A small class-conditioned spectrogram diffusion model, trained from scratch: layers 14, adamw at rate 0.0013.
Rows from block 7 of a small class-conditioned spectrogram diffusion model, named by matrix and row number. Rows with one number within an expert belong to one neuron, the router's apart. Each number is 200 + 30 x the weight over its row's rms, rounded and kept within 0 to 999. All counts start at 0.
After each expert's rows are labels from the 100 clips, of 14848 (inputs lightly noised), where the router gives the expert most weight on average: "responds to" is what is common among them. Only what is clearly more common there than usual is listed. The data: phrases spoken by 400 fixed synthetic voices.
# router: router (model.blocks.7.mlp.router.weight, 8x192), inputs 0-191
# up: expert up (model.blocks.7.mlp.up, 8x96x192), inputs 0-191
# down: expert down (model.blocks.7.mlp.down, 8x192x96, transposed), outputs 0-191

# expert 5
router.5,211,220,212,165,182,236,229,220,153,196,252,206,148,209,213,175,179,167,193,188,218,204,208,141,174,224,236,220,173,186,198,177,233,227,266,186,172,232,192,192,188,181,236,201,205,186,231,179,166,197,182,225,154,193,228,194,207,224,202,206,217,205,203,269,202,172,238,217,152,257,178,152,231,207,191,158,167,176,165,190,180,181,204,202,235,251,253,190,180,247,213,204,172,188,159,208,226,200,223,185,215,155,168,182,227,156,232,132,190,273,210,185,214,211,157,195,192,177,144,187,223,182,166,183,201,251,164,111,261,205,211,196,208,208,133,156,176,198,181,183,263,177,170,198,213,185,182,149,181,274,204,180,220,183,269,224,230,220,241,211,236,202,227,149,228,194,183,206,187,164,164,209,247,173,211,170,202,141,222,202,195,182,164,207,231,162,189,217,194,177,206,182
up.0,212,220,205,146,218,203,167,217,213,153,178,162,237,165,167,173,136,196,232,207,302,254,230,159,186,169,173,195,241,214,219,185,194,205,202,161,178,208,186,203,219,203,157,127,205,163,182,179,216,195,174,158,153,253,225,198,224,201,169,202,173,208,221,184,199,217,160,192,192,214,233,160,213,161,185,178,229,190,169,217,200,169,173,164,248,237,147,218,192,248,219,232,209,187,120,235,202,191,200,204,166,174,223,186,187,227,240,191,212,170,221,202,152,185,151,174,184,200,154,220,197,267,167,172,163,223,140,155,244,243,210,181,191,222,191,170,161,215,205,194,196,210,259,182,229,219,221,214,209,218,233,234,168,168,223,230,251,158,228,242,144,187,153,246,213,197,218,189,215,185,218,187,159,169,193,209,171,221,156,239,165,206,180,231,240,216,167,194,234,205,209,208
down.0,139,242,146,225,160,182,177,169,201,186,193,213,217,243,249,171,190,192,205,201,209,255,186,237,215,146,193,215,250,177,245,153,220,208,180,237,217,206,161,144,161,201,225,256,237,219,141,153,202,187,181,197,223,208,230,248,217,204,184,259,234,236,157,231,248,224,171,177,239,205,220,171,212,185,168,186,176,237,179,227,194,188,219,181,222,204,222,205,244,206,231,224,207,156,211,228,213,188,165,162,231,181,166,222,257,178,256,193,145,158,193,161,180,258,144,213,193,197,216,196,228,210,183,163,207,205,200,239,162,210,222,225,175,195,192,231,232,205,184,149,250,224,200,219,190,196,172,193,184,154,251,240,221,163,235,245,157,230,217,190,195,204,248,187,159,156,174,243,215,193,228,199,178,225,149,216,221,141,194,215,195,222,244,242,219,213,184,230,250,232,200,201
responds to: child-like voice

# expert 7
router.7,200,187,248,232,154,163,171,208,207,227,212,184,252,169,195,168,221,145,199,232,185,176,218,237,194,254,237,178,205,234,206,167,207,219,177,223,188,236,182,212,190,197,192,259,175,179,160,275,164,235,165,183,238,189,180,196,191,191,189,212,211,191,217,203,193,216,232,208,174,184,232,256,180,235,230,189,179,225,190,188,196,205,201,258,179,195,236,196,115,216,161,228,169,163,219,274,216,189,227,196,232,196,171,234,252,185,174,221,144,210,186,195,231,173,237,216,201,209,248,174,162,194,197,252,251,198,208,155,164,239,200,200,247,183,193,229,186,223,149,224,198,193,214,232,239,214,231,288,157,205,223,202,126,214,199,215,158,213,170,214,185,163,139,239,189,233,198,188,179,211,214,248,227,159,186,190,250,219,202,209,217,190,175,135,253,204,218,170,164,212,219,222
up.0,277,184,218,214,171,175,213,182,185,199,148,190,174,264,195,186,266,174,174,199,240,182,140,234,215,179,194,229,174,201,247,205,195,255,133,211,162,215,246,176,239,194,236,158,168,166,199,195,145,236,216,208,180,212,164,223,216,141,227,202,197,167,244,196,152,156,232,194,186,190,214,198,193,258,244,231,200,182,199,189,174,170,210,147,223,225,230,176,201,167,163,209,253,159,180,250,166,167,205,196,174,210,200,169,243,206,145,195,270,199,200,191,177,192,184,233,214,183,159,167,209,165,196,172,158,213,172,156,196,200,185,169,200,190,253,204,246,174,210,235,215,180,205,220,152,220,208,193,225,194,197,246,257,264,221,160,222,171,178,203,232,250,219,219,210,185,213,197,182,202,198,155,231,205,186,188,182,159,291,243,176,184,197,198,201,210,192,192,182,224,247,192
down.0,137,267,210,242,186,242,183,230,225,193,201,203,165,234,223,182,213,210,185,200,189,185,204,241,272,179,200,128,145,262,172,222,228,218,167,213,229,152,230,220,181,201,260,200,192,186,238,211,177,187,238,207,156,191,209,118,229,185,188,217,213,226,180,177,203,214,213,185,118,209,176,202,237,213,198,222,145,162,189,183,182,161,150,158,267,148,183,168,199,211,199,211,201,221,159,142,194,234,148,137,196,225,192,190,201,212,210,273,211,215,219,140,185,208,169,189,180,209,177,230,253,196,186,171,238,241,186,190,218,186,217,196,235,208,222,181,225,197,185,168,190,161,195,181,203,222,186,240,248,207,211,220,170,190,255,182,184,180,243,231,248,221,197,213,174,200,182,207,210,213,192,194,186,194,129,211,164,164,166,235,182,185,203,244,220,239,168,215,205,170,219,166
responds to: deep voice; white noise; clipping

# expert 0
router.0,168,236,225,252,207,226,242,234,163,156,203,187,213,180,246,134,159,201,186,198,142,166,147,149,202,171,188,262,188,168,191,177,200,213,151,186,182,217,175,151,190,227,190,228,187,227,173,179,203,171,236,172,204,182,193,183,211,217,220,142,224,218,226,132,188,180,189,182,185,253,211,179,215,188,170,204,214,244,225,225,175,222,188,211,188,196,176,146,232,207,179,206,171,189,195,186,167,188,123,138,208,276,224,156,216,190,197,236,201,240,138,232,211,164,234,256,175,209,209,218,250,248,162,243,223,200,217,197,201,189,205,242,203,195,253,107,175,212,223,233,180,211,224,177,199,209,168,188,171,210,206,185,207,197,200,251,207,201,206,200,230,191,224,229,201,224,202,218,220,159,225,238,199,194,251,176,214,255,183,185,195,173,240,170,183,245,249,212,238,185,237,241
up.0,198,198,251,174,200,234,157,178,197,187,205,220,244,255,176,177,224,225,179,225,131,182,248,198,167,209,144,197,168,207,178,198,288,206,165,224,172,179,236,168,135,211,227,177,236,201,188,189,182,164,170,258,176,258,167,305,235,190,196,171,191,180,182,151,226,187,218,211,233,194,216,168,239,215,162,193,208,182,203,227,194,166,199,195,201,207,227,213,184,191,181,226,249,225,196,195,200,238,237,142,192,172,225,230,178,204,206,202,201,220,189,199,166,232,191,249,199,220,195,168,196,208,185,193,226,209,151,196,270,163,167,170,189,231,127,202,165,244,186,212,180,157,199,157,185,212,193,167,211,192,231,197,188,201,249,193,236,256,252,242,225,184,188,235,185,178,228,174,181,212,214,193,241,121,208,171,189,192,176,234,187,144,197,214,252,222,227,171,167,211,222,179
down.0,203,213,185,234,168,223,192,149,234,202,156,192,187,206,217,176,198,129,163,223,187,138,222,213,193,192,182,197,157,178,174,153,219,172,160,150,212,194,196,203,207,247,178,229,217,218,161,249,172,205,198,194,192,174,199,183,179,188,169,174,248,198,200,235,239,135,179,186,180,239,146,192,184,287,219,203,242,219,222,232,210,207,214,200,242,228,190,180,225,179,187,174,218,230,183,227,235,196,210,171,178,218,222,208,201,154,184,192,260,167,177,185,205,189,159,174,173,203,252,249,165,268,219,182,234,180,231,184,213,139,204,243,214,169,232,197,190,210,180,188,173,174,187,172,192,174,184,148,171,213,193,105,239,184,257,267,154,226,223,179,238,244,236,189,199,265,258,166,219,189,209,199,195,179,253,176,181,165,211,160,224,185,153,219,205,199,232,209,200,187,194,227
responds to: fast speaker

# expert 4
router.4,157,136,203,196,193,208,188,149,225,199,210,230,228,195,156,179,186,181,221,207,122,227,165,224,164,217,143,152,191,189,177,214,174,169,201,242,184,191,217,228,154,184,210,155,208,162,207,180,249,184,220,186,191,172,214,122,160,204,204,175,255,188,227,188,185,214,260,232,205,179,183,215,263,198,232,156,202,220,232,241,188,223,230,184,149,172,207,167,214,188,185,171,154,181,137,168,193,205,246,180,189,180,231,187,209,207,190,179,236,151,246,266,228,200,196,193,192,171,174,168,202,218,159,185,225,199,189,257,206,157,177,251,205,193,196,180,148,199,194,207,208,234,235,172,142,275,190,239,221,172,168,227,174,203,261,212,180,188,136,189,205,197,184,210,184,256,199,192,203,219,142,181,182,198,241,205,210,246,184,195,236,268,171,192,224,213,221,214,157,224,199,193
up.0,180,171,159,197,211,213,240,242,211,178,292,268,186,291,196,202,197,189,174,187,166,195,205,171,191,218,155,183,201,221,194,131,225,222,169,162,204,250,194,181,149,263,238,158,191,221,228,216,157,212,199,208,202,186,200,151,208,203,195,227,183,228,247,240,197,200,187,228,179,178,200,211,241,230,189,245,177,190,186,192,218,200,197,170,198,210,182,189,259,181,186,200,203,178,219,207,258,159,153,190,160,197,220,136,176,192,165,139,196,170,221,226,186,231,170,201,190,201,177,166,226,177,182,199,186,188,181,227,237,176,233,211,234,209,220,194,146,232,204,212,209,233,157,187,183,226,199,175,186,224,270,255,200,173,174,173,187,175,216,218,231,226,194,207,225,187,193,163,230,153,150,150,227,238,225,252,221,244,240,261,168,198,156,236,250,198,190,194,198,166,159,241
down.0,200,263,209,151,199,216,228,251,238,169,186,172,216,160,264,146,180,135,222,221,235,174,221,228,198,254,195,197,204,246,192,228,205,212,196,139,148,218,211,221,169,209,153,204,207,240,190,231,214,194,175,216,165,214,194,235,152,233,194,187,197,178,264,194,171,184,170,212,224,210,169,204,211,195,208,199,221,231,205,209,153,129,202,187,162,133,197,245,204,158,120,151,186,226,234,205,196,157,165,258,248,188,215,215,219,263,217,187,193,224,208,153,197,187,154,159,215,217,174,272,160,159,220,232,219,197,214,206,236,218,212,189,119,208,205,192,224,194,183,201,130,173,149,226,190,182,197,168,215,256,192,187,181,194,206,221,184,226,204,200,157,189,232,234,201,212,198,162,222,168,189,159,201,186,214,210,200,171,214,193,160,212,170,151,213,194,222,203,178,191,194,153
responds to: child-like voice

# expert 1
router.1,223,164,196,207,214,216,211,209,201,207,216,218,190,170,227,185,179,232,193,153,215,219,210,176,249,215,163,200,171,166,208,213,198,206,213,175,222,157,264,266,242,201,212,209,135,204,224,169,167,164,209,180,272,199,221,148,155,265,180,212,170,195,215,194,218,189,198,219,217,218,167,204,217,177,225,257,203,183,244,187,216,253,189,181,181,242,188,151,209,189,175,221,235,162,248,169,158,206,211,252,171,190,163,194,196,197,186,157,188,198,246,205,186,148,236,174,122,167,257,189,212,164,198,171,214,157,245,197,143,182,178,250,199,218,229,187,228,161,193,222,246,227,197,175,163,217,215,196,201,190,188,173,179,239,213,253,161,179,190,189,273,200,166,159,206,190,244,189,160,230,144,216,155,197,211,228,213,221,200,191,232,229,263,179,162,173,157,180,133,178,205,190
up.0,270,187,217,265,195,209,204,232,225,177,230,193,148,272,178,203,191,202,189,214,190,144,243,214,165,198,168,188,265,189,221,164,219,266,175,242,192,197,149,180,196,229,233,205,153,182,271,178,184,195,167,191,172,176,193,184,207,194,225,241,197,183,194,180,172,220,220,177,191,159,207,233,175,249,267,201,178,207,129,191,224,169,231,196,220,212,195,196,184,179,242,236,186,225,202,223,244,213,202,199,252,206,186,213,177,190,177,174,143,176,234,180,220,186,174,236,179,239,135,182,191,104,224,253,211,181,196,180,232,188,244,170,251,154,199,160,183,219,143,214,215,194,208,188,191,188,215,183,197,214,262,224,212,195,184,187,200,196,200,221,229,156,150,189,245,178,210,175,195,211,240,192,182,194,189,217,222,225,225,237,167,151,153,190,193,159,194,166,192,186,132,219
down.0,170,209,215,175,140,215,213,220,184,228,208,172,227,270,210,168,214,216,198,219,185,241,224,257,176,197,145,188,177,161,194,194,251,223,227,230,193,250,167,227,253,236,184,205,229,178,172,235,192,238,170,197,164,215,167,223,222,175,218,190,225,234,186,127,210,152,164,160,175,215,193,229,234,186,170,189,207,215,190,205,227,220,176,209,119,191,209,207,198,179,174,180,216,183,232,142,182,205,174,201,214,157,188,254,220,197,145,259,214,180,132,225,167,195,160,194,177,225,161,201,195,175,173,170,202,189,198,233,242,182,187,184,180,188,246,139,234,174,150,170,191,210,203,197,198,144,221,229,142,212,248,176,182,184,205,207,164,238,197,169,162,228,195,186,203,229,250,179,241,204,209,200,174,189,242,242,176,292,259,164,168,187,209,218,204,224,183,220,227,200,242,180
responds to: child-like voice; reverberation; slow speaker

# expert 6
router.6,216,212,199,170,223,207,240,170,209,212,178,145,276,123,166,225,177,245,260,183,230,229,217,222,179,204,169,159,217,197,187,223,204,152,211,237,226,121,171,221,248,164,170,206,157,203,189,210,161,132,191,145,243,170,193,186,187,220,217,236,199,266,220,214,242,214,207,208,181,184,207,213,193,127,199,168,225,236,179,199,193,135,157,192,208,199,195,213,167,175,196,256,189,190,220,226,176,211,202,188,215,211,230,268,218,225,201,251,198,185,219,191,220,193,219,185,191,135,215,231,170,221,213,194,137,195,241,185,151,217,180,174,216,155,234,202,239,210,193,144,193,143,243,187,215,242,205,204,242,211,187,262,161,161,182,215,138,195,248,181,195,236,241,216,209,213,172,200,222,192,199,164,202,210,218,193,209,230,196,170,204,231,205,178,194,255,212,208,183,172,204,168
up.0,245,199,187,187,211,199,162,233,211,162,206,217,169,225,212,185,169,185,154,227,175,232,201,149,235,178,198,270,137,173,175,192,171,189,139,204,214,195,183,234,208,193,228,165,138,174,234,169,200,195,202,223,141,258,225,180,218,203,188,195,224,214,253,215,233,195,181,182,185,248,143,193,145,228,190,138,207,214,137,257,193,247,214,230,192,258,220,142,202,180,187,199,213,193,187,208,200,129,164,219,204,235,207,238,181,209,176,191,222,205,242,207,191,170,225,190,214,242,204,210,198,190,222,202,224,202,224,207,212,214,237,225,203,174,163,219,158,235,241,217,199,240,139,174,253,165,151,142,222,217,199,173,227,227,291,248,190,224,202,186,216,143,195,214,223,155,261,183,239,192,183,212,223,237,226,189,215,219,267,208,196,194,226,224,192,195,229,203,210,216,207,215
down.0,211,183,154,192,180,207,215,180,158,206,183,201,236,226,182,178,237,215,199,153,252,153,173,188,177,200,202,168,256,207,207,188,211,193,186,220,201,207,250,178,218,201,240,189,128,250,214,211,186,197,173,230,230,194,198,201,246,207,144,230,149,183,216,182,182,226,239,205,220,201,238,173,157,194,200,208,173,229,181,158,259,127,221,168,178,179,210,185,228,218,235,276,190,168,187,227,173,207,199,225,143,186,170,218,219,171,170,129,176,210,186,232,112,186,237,260,180,186,245,179,237,245,205,184,177,233,195,237,201,187,204,190,240,243,201,216,183,175,182,183,226,196,153,217,153,214,151,227,217,214,129,177,216,250,158,169,200,182,215,209,185,254,171,194,190,175,229,213,185,174,196,203,211,179,173,223,243,218,228,253,251,141,212,191,240,218,243,206,167,225,208,189
responds to: reverberation; white noise; pink noise

# expert 2
router.2,217,158,116,161,229,186,207,175,221,231,191,211,200,183,169,139,164,234,279,192,200,188,243,225,229,231,191,174,179,178,269,180,219,243,195,238,232,186,158,200,195,226,161,226,200,203,174,212,180,187,217,268,153,217,170,203,193,150,212,192,205,141,209,182,199,267,150,217,222,176,173,136,217,243,186,184,179,214,198,167,218,156,217,202,269,198,200,194,192,241,165,197,186,248,231,149,211,200,251,202,185,187,234,189,163,189,242,216,239,193,198,245,203,189,228,212,134,230,223,225,229,177,190,170,196,212,213,213,213,197,181,147,147,205,195,182,201,117,237,248,196,182,181,170,196,159,211,167,167,205,222,210,154,223,198,190,192,207,197,221,171,229,193,219,219,209,242,235,175,254,233,207,227,200,198,191,195,262,184,202,168,170,199,247,166,217,235,182,236,196,170,163
up.0,222,200,160,201,181,237,226,207,188,167,145,195,195,229,198,214,213,189,243,147,206,225,213,184,250,215,189,205,224,161,194,185,229,211,145,230,259,163,185,205,234,195,182,185,179,190,199,263,184,124,236,249,263,258,227,194,210,212,200,221,180,163,191,186,163,157,187,143,204,202,206,206,215,187,205,202,207,169,152,179,146,182,205,228,186,255,160,168,181,157,270,206,215,200,179,221,179,194,212,186,164,202,232,208,155,186,250,178,152,212,263,210,179,233,246,187,201,249,208,195,233,205,204,204,245,248,189,206,185,209,215,254,196,166,183,170,177,215,178,202,195,208,233,221,186,174,205,214,174,158,248,176,187,266,153,221,183,183,189,200,178,162,178,221,202,184,135,217,225,301,193,238,175,179,209,129,242,200,168,212,181,183,219,213,149,210,181,183,177,232,183,184
down.0,227,201,166,209,212,164,153,226,206,243,234,220,238,252,208,229,181,192,121,234,187,181,162,178,205,156,233,189,225,227,239,288,166,226,170,235,226,150,171,227,174,232,185,179,261,222,167,164,186,218,179,228,172,187,264,169,184,162,224,182,204,231,175,229,209,206,188,203,255,275,204,184,203,189,203,168,204,201,211,216,141,184,196,217,233,162,255,175,222,218,212,222,146,222,221,179,96,243,205,200,202,223,236,203,134,253,160,170,158,209,204,215,175,193,234,243,184,155,208,222,238,222,161,172,201,206,199,200,194,206,212,174,227,201,180,186,193,182,216,202,164,241,208,244,158,197,162,150,218,198,203,208,221,184,194,207,216,228,229,226,137,189,206,187,212,211,195,233,212,189,214,194,200,214,280,219,251,195,164,171,180,206,197,203,215,209,190,191,261,192,198,191
responds to: fast speaker; mains hum

# expert 3
router.3,232,216,197,213,256,155,226,211,188,198,188,201,149,222,187,173,223,181,178,203,218,230,218,231,229,215,209,193,182,233,131,213,203,199,151,236,181,225,196,168,243,177,203,203,174,211,159,262,265,201,194,231,221,251,130,232,230,203,204,169,224,215,232,213,228,186,192,229,262,218,258,149,204,244,195,175,225,157,205,155,227,213,200,204,198,209,187,244,234,187,194,188,253,243,177,144,192,226,219,216,177,221,174,199,197,174,206,181,176,168,212,179,211,213,158,208,201,183,181,274,178,196,236,189,244,187,173,156,185,176,237,193,219,228,247,209,183,122,156,155,254,147,217,211,189,181,148,220,244,240,212,256,167,236,196,159,210,173,220,259,206,217,213,169,227,184,165,218,186,138,254,175,181,216,179,198,175,217,189,246,257,203,219,180,235,204,165,219,182,206,189,206
up.0,199,165,214,170,162,142,193,176,220,249,172,245,168,218,225,210,211,166,184,233,222,198,231,159,219,225,214,220,249,162,160,222,202,169,191,188,172,216,215,200,176,176,227,164,221,267,164,156,185,196,205,150,191,248,232,231,233,212,199,199,168,194,256,142,194,169,166,207,185,196,216,162,207,168,240,231,199,190,218,198,173,200,190,232,192,268,195,191,243,239,226,226,226,195,154,189,214,233,202,172,188,165,224,223,256,154,195,216,229,203,189,194,110,212,140,155,256,185,226,189,208,212,210,202,195,188,196,217,259,230,180,210,192,172,225,210,166,212,148,206,227,187,170,213,239,213,201,199,227,240,131,169,201,227,193,138,175,211,244,224,179,287,200,174,178,201,185,201,197,254,198,239,199,177,242,216,230,156,188,131,208,239,230,205,183,170,200,225,256,193,214,213
down.0,195,155,186,233,198,175,211,238,181,164,262,208,224,183,180,236,213,196,218,237,210,167,266,184,209,210,177,205,182,216,229,149,212,174,188,219,156,192,191,233,198,254,188,191,185,198,280,238,206,223,164,270,210,169,126,174,204,210,268,213,157,139,188,226,172,196,218,161,222,227,211,202,216,141,256,249,136,227,229,258,196,235,237,219,195,166,219,195,188,127,183,184,147,184,222,221,211,196,159,211,203,190,191,237,162,237,186,128,172,224,207,211,212,137,184,157,137,183,208,182,219,181,205,258,160,204,201,235,192,231,216,204,189,213,237,192,231,230,250,209,219,200,202,219,213,211,207,212,196,188,274,194,182,196,167,178,200,207,221,224,229,171,186,182,139,219,186,229,200,217,163,203,226,170,258,157,212,208,216,192,188,170,205,202,218,207,153,197,198,221,192,184
responds to: clipping